Weights of a small audio-text matching model: trained on short pieces for a synthesised band: melody, chords, bass and drums.
Rows from block 2 of the fusion encoder, named by matrix and row number. Rows with one number belong to one attention dimension. Each number is 128 + 24 x the weight over the matrix's rms, rounded and kept within 0 to 255. All counts start at 0.
# q: cross-attention query (fusion_encoder.blocks.2.cross_attn.q.weight, 128x128), inputs 64-127
# k: cross-attention key (fusion_encoder.blocks.2.cross_attn.k.weight, 128x256), inputs 86-171
q.48 [151 111 133 123 146 111 124 140 124 127 135 129 213 132 112 129 139 149  99 119  74 128 124  93 131 127 139 147 198 151  90 128 115 137 143 128 111  94 133  96 111 119 139 112 128 142 136 128 118 122 133 113 124 154 118 103 142 122 157 147 143 104 116 148]
k.48 [ 96 137 145 118 125 100 133 123 141  78 124  94 158 132 155 126 131 135 139 134 117 166 137 111 148 131 129 104 138 138 133 134 123 139 153 154 132 124 163 166 113 180  92 137 160 141  99 125 127 118 146  92 133 145 125 175 114 141 100 106 167 145 122 133 185 125 129 110 105 130 127 119 138 113 130 152 128 129 122 149 108 160 156 142 122 133]
q.49 [ 40  61 113 130 176 149 107 157 121 142 143 149 108 106 126 134 141  93 126  72 192 123 183 148 126 115 197 150 102 171 134 114 145 110 144 128  95 104 123 187 105  29 116 117 134 146 124 129 125 141 135 112 100  94 128 114 153 108 219 109 123  95 103 120]
k.49 [129 121 108 153  95 144 154  86 105 146 123 163  83 119  88 139 152  81 136 143 160  92 136 104  78 129 128 114 102 158  83 144 145 119  67  99  97 200 142 126 138  89 139 136 114 152 148 120  78 126 145 119 151 154 153 137 166  91 193 127 133 153 124 152  98 109 145 157  91 142  67 163 205 116 108 159 178 132 112 157 141 124 147 192  64 158]
q.50 [141 137 103 141 147 131 131  98 140 118 112 142 131 146 139 118  92 106 140 131 121 158 105 175 115 129 141 115  80 104 167  79 122 132 108 120 150 145 133 111 150 148 128 135 142 134 123 123  91 137 100 138 126 157 120 145 138 119  81 124 127 126 113 141]
k.50 [161 126 124 128 131 118  88 133  87 171 138 131 159 129 102 159 116 119 124 142 139 107 123 135 125 157 130 150 125 117 166 156  92 145 105 113 131 128 131  84 110 117 119 124  96 112 113 129 144 175 139 131 120  90 144 135 156 113 135 134 124 127 137 146 125 117 130 124 109 147 184 121 117 142 112 140 133 109 114 120 113  92 150 125 142 131]
q.51 [117 148 141 143 118 169  93 138 127 139 140 127 135 141 131 100 142 124 135 132 155 136 128 134 113 128 135 124 103 169 146 106 129 110 131 129 108 127 122 129 108 125 120 128 127 138 131 131 113 136 136 127  79 106 125 122 104 103 136 114 143 134  96 122]
k.51 [110 152 102 138 125 138 130 106 121 145 126 138 121 127 117 162 161 116 114 120 134 112  98 104 103 114 126  99 115 104 121 126 121 148 107  90 129 139 156 126 143 145 143 129 107 142 143 138  88 153 126 111 164 122 133 123 108 125 127 120 128 141 115 143  92 112 115 120 101 148 142 173 123 128 155 142 118 108 130 134 128 118 122 121 121 137]
q.52 [ 52 123 121 125  98 140 151  99 114 106 167 102 185 148 161 131 161 149 136 103 187  98 157  77 110 131 129 120 111 134  82 112 153 120 120 138 121 115 125 103 162 146 141 139 182  98 123 129 163 141 107 150 155 114 142 134 105 145 117  92 125 141 119 117]
k.52 [151 153 167 145 112 145 132 120  97 108 132 138 111  90 126 150 129 156  53 129 150 148  99 156 104 161 106  99  82 146  97 114 150  90  87 160 104 122  61 120 173 129 160 105 111 120  98 141 132 126 111 154 130 159 132  97 110 117 157 173 110 143 129 152 145  81 120 139 142 174 127 111 110  78 144  89 114 156 147 101 114 144 116 132 131 113]
q.53 [ 94 132 121 145 144  92 130 113 140 138 122 134 160 149 108 144 163 108 116 101 121 119 110 153 127 116 133 122 145 140 132 103 141 129 121 132 128 112 131 139 131 103 133 143 143 112 128 128  70 133 130 121 120 147 118 152 134 125 121 122 142 137 133 118]
k.53 [141 148 149 111 106 136 105 126 111 125 135  93 130  99 102 180 138 127 132 149 169 101 114 149 133 168 137  90 110 148 139 169 126 109 134  84 117 101 119 150 139 132 124 144 111 136 124 130 152 127 142 114 128 137 134 127 113  98 122 105 128 149 147 130 104 104 125 119 110 142 148 147 120 109 163 127 107 104  80 123 145 114 163 127 128 119]
q.54 [114 146 103 151 139  72 125 152 124 165 132 152 174 148 139 125 193 136 116 123  55 146 105  94 109 135 118 137 181 152  95 170  96 139 146  83 117 107 139 107  67  87 139 118  48 159 136 149 118 149 135 142  86 102 125 105 186 110 202 142 139 115 138 133]
k.54 [110 157 120 139 132 132 123  91 174  76 136 121 131 111 118  96 143  95 160 118 118 124 116  97 171 134 155 117 157 126 127 131 134 150 105 122 147 137 143 137 138 117  94 146 160 162 128 109 111 110 158 104 130 187 134 177 124 128 101 117 197  73 100 131 203 173 124 127 125 117 120 166 135 116 109 166 150 135 132 153 107 140 180 171 123 124]
q.55 [157 163 142 121 137  61 139 118 119 128 121 143 111 140  94 148 117 114 116 139 149 106 154 140 154 131 136 127 180 106 125 106 139 139 141 112 150 120 116 157 109 169 129 126 157 145 146 124  85  99 132 104 116 163 140 130 107 137  89 143 142 134 138 117]
k.55 [114 117 148 107  86 139 116 175 125  88 107 103  96 133 133 100 118 134 124 129 133 121 150 114 134 120 181 112 140 114 119 161  84 109 140 119 104 140 111 156 117 156  99 125 109 126 171 133 121 120 142 165 139  93 115 128 125 146 115 147 112 146 139  75  96 101 136  86 119 131 146 103 128 147 141  90  62 120 136  95  98 138 138 105 120 144]
q.56 [109 120 145 121 187 143 124 127 106 121 185 155 105 131 128 147  94 107 120 151 140 109 152 107 136 147 150 125  82 110 118 159  94 136 128 116  83 110 149 114  91 111 137 115 115 140 128 126 108 127 108 154  83 178  96 134 144 121 194 169 120 112 129 132]
k.56 [137  78  92 108 129 176 130 137 150 105 134 161 101 135 126 110  78 123 138 129 163  91 144  66 119 140 120 118 108 130 120 144 126 150  84 100 138 165 135 117  52 106 102  92  78 125 128 143  84 133 108 141 102 138 157 148 126 120 113 155 167 179  79  92 157 106 135 128  95 126 162 152 142 111 128 140 175 161 154 130 140 140 146 144 117 191]
q.57 [106 174 127 118 165 113 129 150 128 130 126 123  99 107 140 116 125 123 139 131 133 152 146 109 137 155 109 101 124 132 148 155 125 133 137 116 123 141 101 155 124 169 127 141 106 134 127 130 161 124 148 162 147 154 137 119 106 126  76  97 139 108 108 107]
k.57 [104  82 143 115  84  92 103 159 129 120 115 132 135 122 138 108 141 102  93 139 110 161 144 121 125 114 153 152 141 152 120 100  88 131 106 137 114 137 124 101  98  88 137 115 146 110 168 131 121 144 124 138 166 113 128 107  78 138 134 130  99 115 102 135 128 113  85 134 151 127 127 118 121 100 104 124 132 100 139 132 109 136 120  87 135 140]
q.58 [138 139 132 140 111 109 143 107 108 128 123 101 125 125 113 137  99 125 112 132  99  86 133 153 137 146 117 133 150  84  94 114 103 135 148 125 159 110 142 130 119 109 144 128 164 124 132 139 157 140 121 120 132 112 130 132 178 175 209 136 125 109 116 123]
k.58 [158 127 127 100 162 158 134 113 138 145 140 150 137 138  95 128 121 138 146 107 123  92 145 141 115 138 142 125 136 114 125 130 139 151 154 129 105 134 157 130 135 113 120 113 126 132  90  92 104 110 145 145 109 162 151 138 151 135 149 165 168 109 112 109 125 115 135 103 110 105  94 143 142 103 131 144 143 169 138 121 105 150 150 193  87 111]
q.59 [109 132 112 135 137 162 125 148 150 124 128 153  40 118 139 115  83  98 160 159 142 163 134 157 117 133 154  99  39 107 243 168 133 120 122 118 110 144  98 102 141 143 131 140  83 107 122 120 152 128 119 158 107 146 147 130  73  97  44  76 142 139 119 114]
k.59 [128  83 117 177 117  86 127 151 106 171 129 138 119 122 142 144 111 121 129 148 112 122 105  89 132 104 114 204 128 133 117 101 109 156  90 112 142 124 144  74  96  98 165 112 129  97 140 153 127 177  55 110 151  57 121 101 112 146 144  94  79 100 133 154 109 161 102 183 144 128 155 117  72 156 117 132 185  96  82 150 135  97  85  61 118 147]
q.60 [137 160 117 131 158 158 128 204 133 164 110 144 163 116 139 117 129 115 130 148 104 130 119 151 121 138 145 131 155 155 200 133 126 131 138 107 101 130 118 146 115  78 116 141  66 166 118 134 113 122 139 134  98 115 105 112 105  89  86 122 134 121 113 119]
k.60 [124 133 129 134 121 106 114 136 118 113  95 136 106 139 115 149 162  93 167 140 127 103  86  90 123  73  95 115 142 115 142 121  99 134 126  95 120 149 150 163  99 148 123 119 156 172 142 147 119 106 174 127 143 146  86 156  82 115 160 104 120 146 114 105 117 130 126 140  86 119 131 129 151  89 101 157 105  78 138 124 113 113 137  70 122 106]
q.61 [168 157 121 119 126 157 146  95  96  95 168 126 201 152 108 127 137 137 143 124 139 138 132  87 116 109 127 157 136 138  29  52 132 126 124 120 151 142 145  70 157 174 132 131 144 104 125 119 174 152 107 118 157 109 170 122 179 124 141 146 102 137 131 122]
k.61 [152 208  80 133 112 192 149 123 111 144 149 156 144 108 110 110 119 154 136 138  86 111 151 154 123 137 109 130 101 123  85 147 169 122 127 169 171 177 139 133 151 143 133 119 123 145 114  65 123 158 112 170  99 147 112 109 167 106 100 162 143 102 129 154 112 112 153 116 119 142 108 142  85 106 109 113 119  99 207 157 127 130 157 171 107 106]
q.62 [145 127 143 125 130 136 115 128 112 121 132 121  97 131 116 118 121 142 114 133 167 108 131 128 135 106 145 121 115 152 132 109 136 121 131 144 133 134 126 141 123 155 120 127 170 138 145 118 110 116 138 107 113 141 134 125  88 159 108 152 122 126 131 124]
k.62 [ 92 138 101 130 133 150 110 135 109 128 120 124 122 129 134 148 130 136 124 117 137 140 136 133 110 118 131 103 126 102 123 135 114 130 123 128 121 121 123 135 109 166 157 131  77 132 172 145  93 151 131 135 137  85 135 111 137 120 129 134  94 157 135 111  84  94 128 105 118 112 135 142 138 164 133 127 108 131 138 111 136 126 104 124 142 135]
q.63 [127  98 129 143 115 122 122 140 152 130 115 134 157 135 110 125 151 132 118  91 100 155 114 125 118 141 145 110 174 130  88 116 150 137 131 134  99 113 117 130 116 119 126 132 155 107 137 126 133 123 112 136 120 143  82 143 169 141 128 127 134 135  93 100]
k.63 [122 139 134 122 141 164 161 130 109 139 126  88 144  96 100 154 129  95 120 106 127 111 115 105 133 154 102  88 161 127  91 120 157  97 144 132 111  90  96 122 176 152 135 136 143 163  94 110 167 131 126 151 120 138 128 125 152 151 132 169 122 111 145 146 152 110 135 136 151 142 108 146 103 122 133 129 113 146 135 155 149 134 145 160 119  85]
q.64 [130 115 114 148 120 157 137 137 109 131 144 132  98 131 116 104 143  94 149  81 125 204 139 170 138 146  82 159  65 178 166  66 141 160 130 123 126 140 151 137 102  60 123 136  97 144 134 138  92 164 137 145 134 120 113 108  11 128 138 102 127 137 123 130]
k.64 [157  71 138 132 146 111 159 126 100 150 128  94 124 167 142  94  81 116 104 130 114 136  88 163 167 124 175 133 143 130 141 152 148 164  90 137  98 125 120 108 104 130 138 177 110 151 124  74 124 109  70 109 132 173 133 201  55 118 104 163 150 145 215 194 217 113 164 103 121 122 149 133  96 111 120 116 126 141  95 157  95 174 128  99 135 149]
q.65 [172 120  92 117 139  86 121 148 113 127 133 136 183 133 124 120  32 135 135 212 120  67 161 129 144  78 127 125 142 109  82 145 115 124 119  97 110 144 115 107 134 145 125 133 166 109 137 122 174 136 127 117 150 138  99 121 176 128 154 144 112 139 118 103]
k.65 [137 127 106 135 151 111  98 149 180 131 127 142 100 136 129 106 122 146 132 145  85 141 150 102 104 123 122 160 144 126 130 119 129 125 100 126 156 154 140 161 111 120 159 106 124 100 117 114  98 106 160 137 207 140 133 148 151 181 128 154  63 129 143 135 117 133 101 180 166 119 147  84 169 144 160 179 110 133  68 138 174 155 112 146  97 123]
q.66 [124 125  91 172 122 156  96 161 118 133 111 142  82 137 164  99  85 134 145 121 104 147 191 139 131 125 134 116 130 102 113 202 115 146 131 117 110 112 128 150 136  61 129 140 136 115 144 146 178 171 115 108 158  80  72 136 117 109 181  97 106 147  98 118]
k.66 [129 151 170 122 156 145 125 122 108 126 116 180 185 139 138 164 125 122 118 145 108 110 106  98 155 130 129 151 161 102 129 120 107 166 142 114 115 116 147 130  94  86 122 124 175 106 156 123  93 122  72 126 126 138 136 124  91 140 167 118 147 136 142 128 152 152 114  99 152 131  84  84 133 159  86 105 176 125 102 131 149 181 130 137 119 131]
q.67 [152 109 150 120 115 200 120 108 121 124  92  89 135 104 159 116 127 135 114 110 125 185  95 100 140 125  70 117 132 140 157 154 125 125 145  93 109 113 144 150 115 202 138 138 156 133 136 135 141 132 123 120 155 172 111 124 220 127 147 128 132 122 128 128]
k.67 [134 107 155  86 152 136  94 138 136 155 121 115 123 165 133 112 125 140 101 141 117 202 125 163 124 129 170 149  60 134 148 164 116 114 149 116 141 147 141 155 127  84 148 123 104 171  95 153  73 174 123 135 145 117 179  89 130 147 125 156 134 131 147 119 143 135 183 143  90 122 181 137 107 124 151 149  73 126 162 124  99 123 148 131 109 162]
q.68 [127  97 158 139 147 108 113 156 136 143  75 137 108 136 104 137 170 108 120  91 160 158 145 141 127 140 117 165 148  69 137  57 127 132 130 176  96 145 125 125 150 111 144 125  52 144 135 139  99 132 134 145 126 152 173 133  59 152  79 120 125  93 129 125]
k.68 [132 155 142 156 117 140 151 102 130 166 152  94  96 119 119 117 133 123 110  73  96  69 153 151 143 147  99  61 109 165 139 137 134 118 104 158 118 155 117  72 152  66 131 153 132 114 147 120 103 117  96 108 136 144 137 166  93 144 143 130 128 120 135 114 153 133 131  62 145 133 166 167 104 130 156  88 102 176 105 102 121 165 119 156 173 137]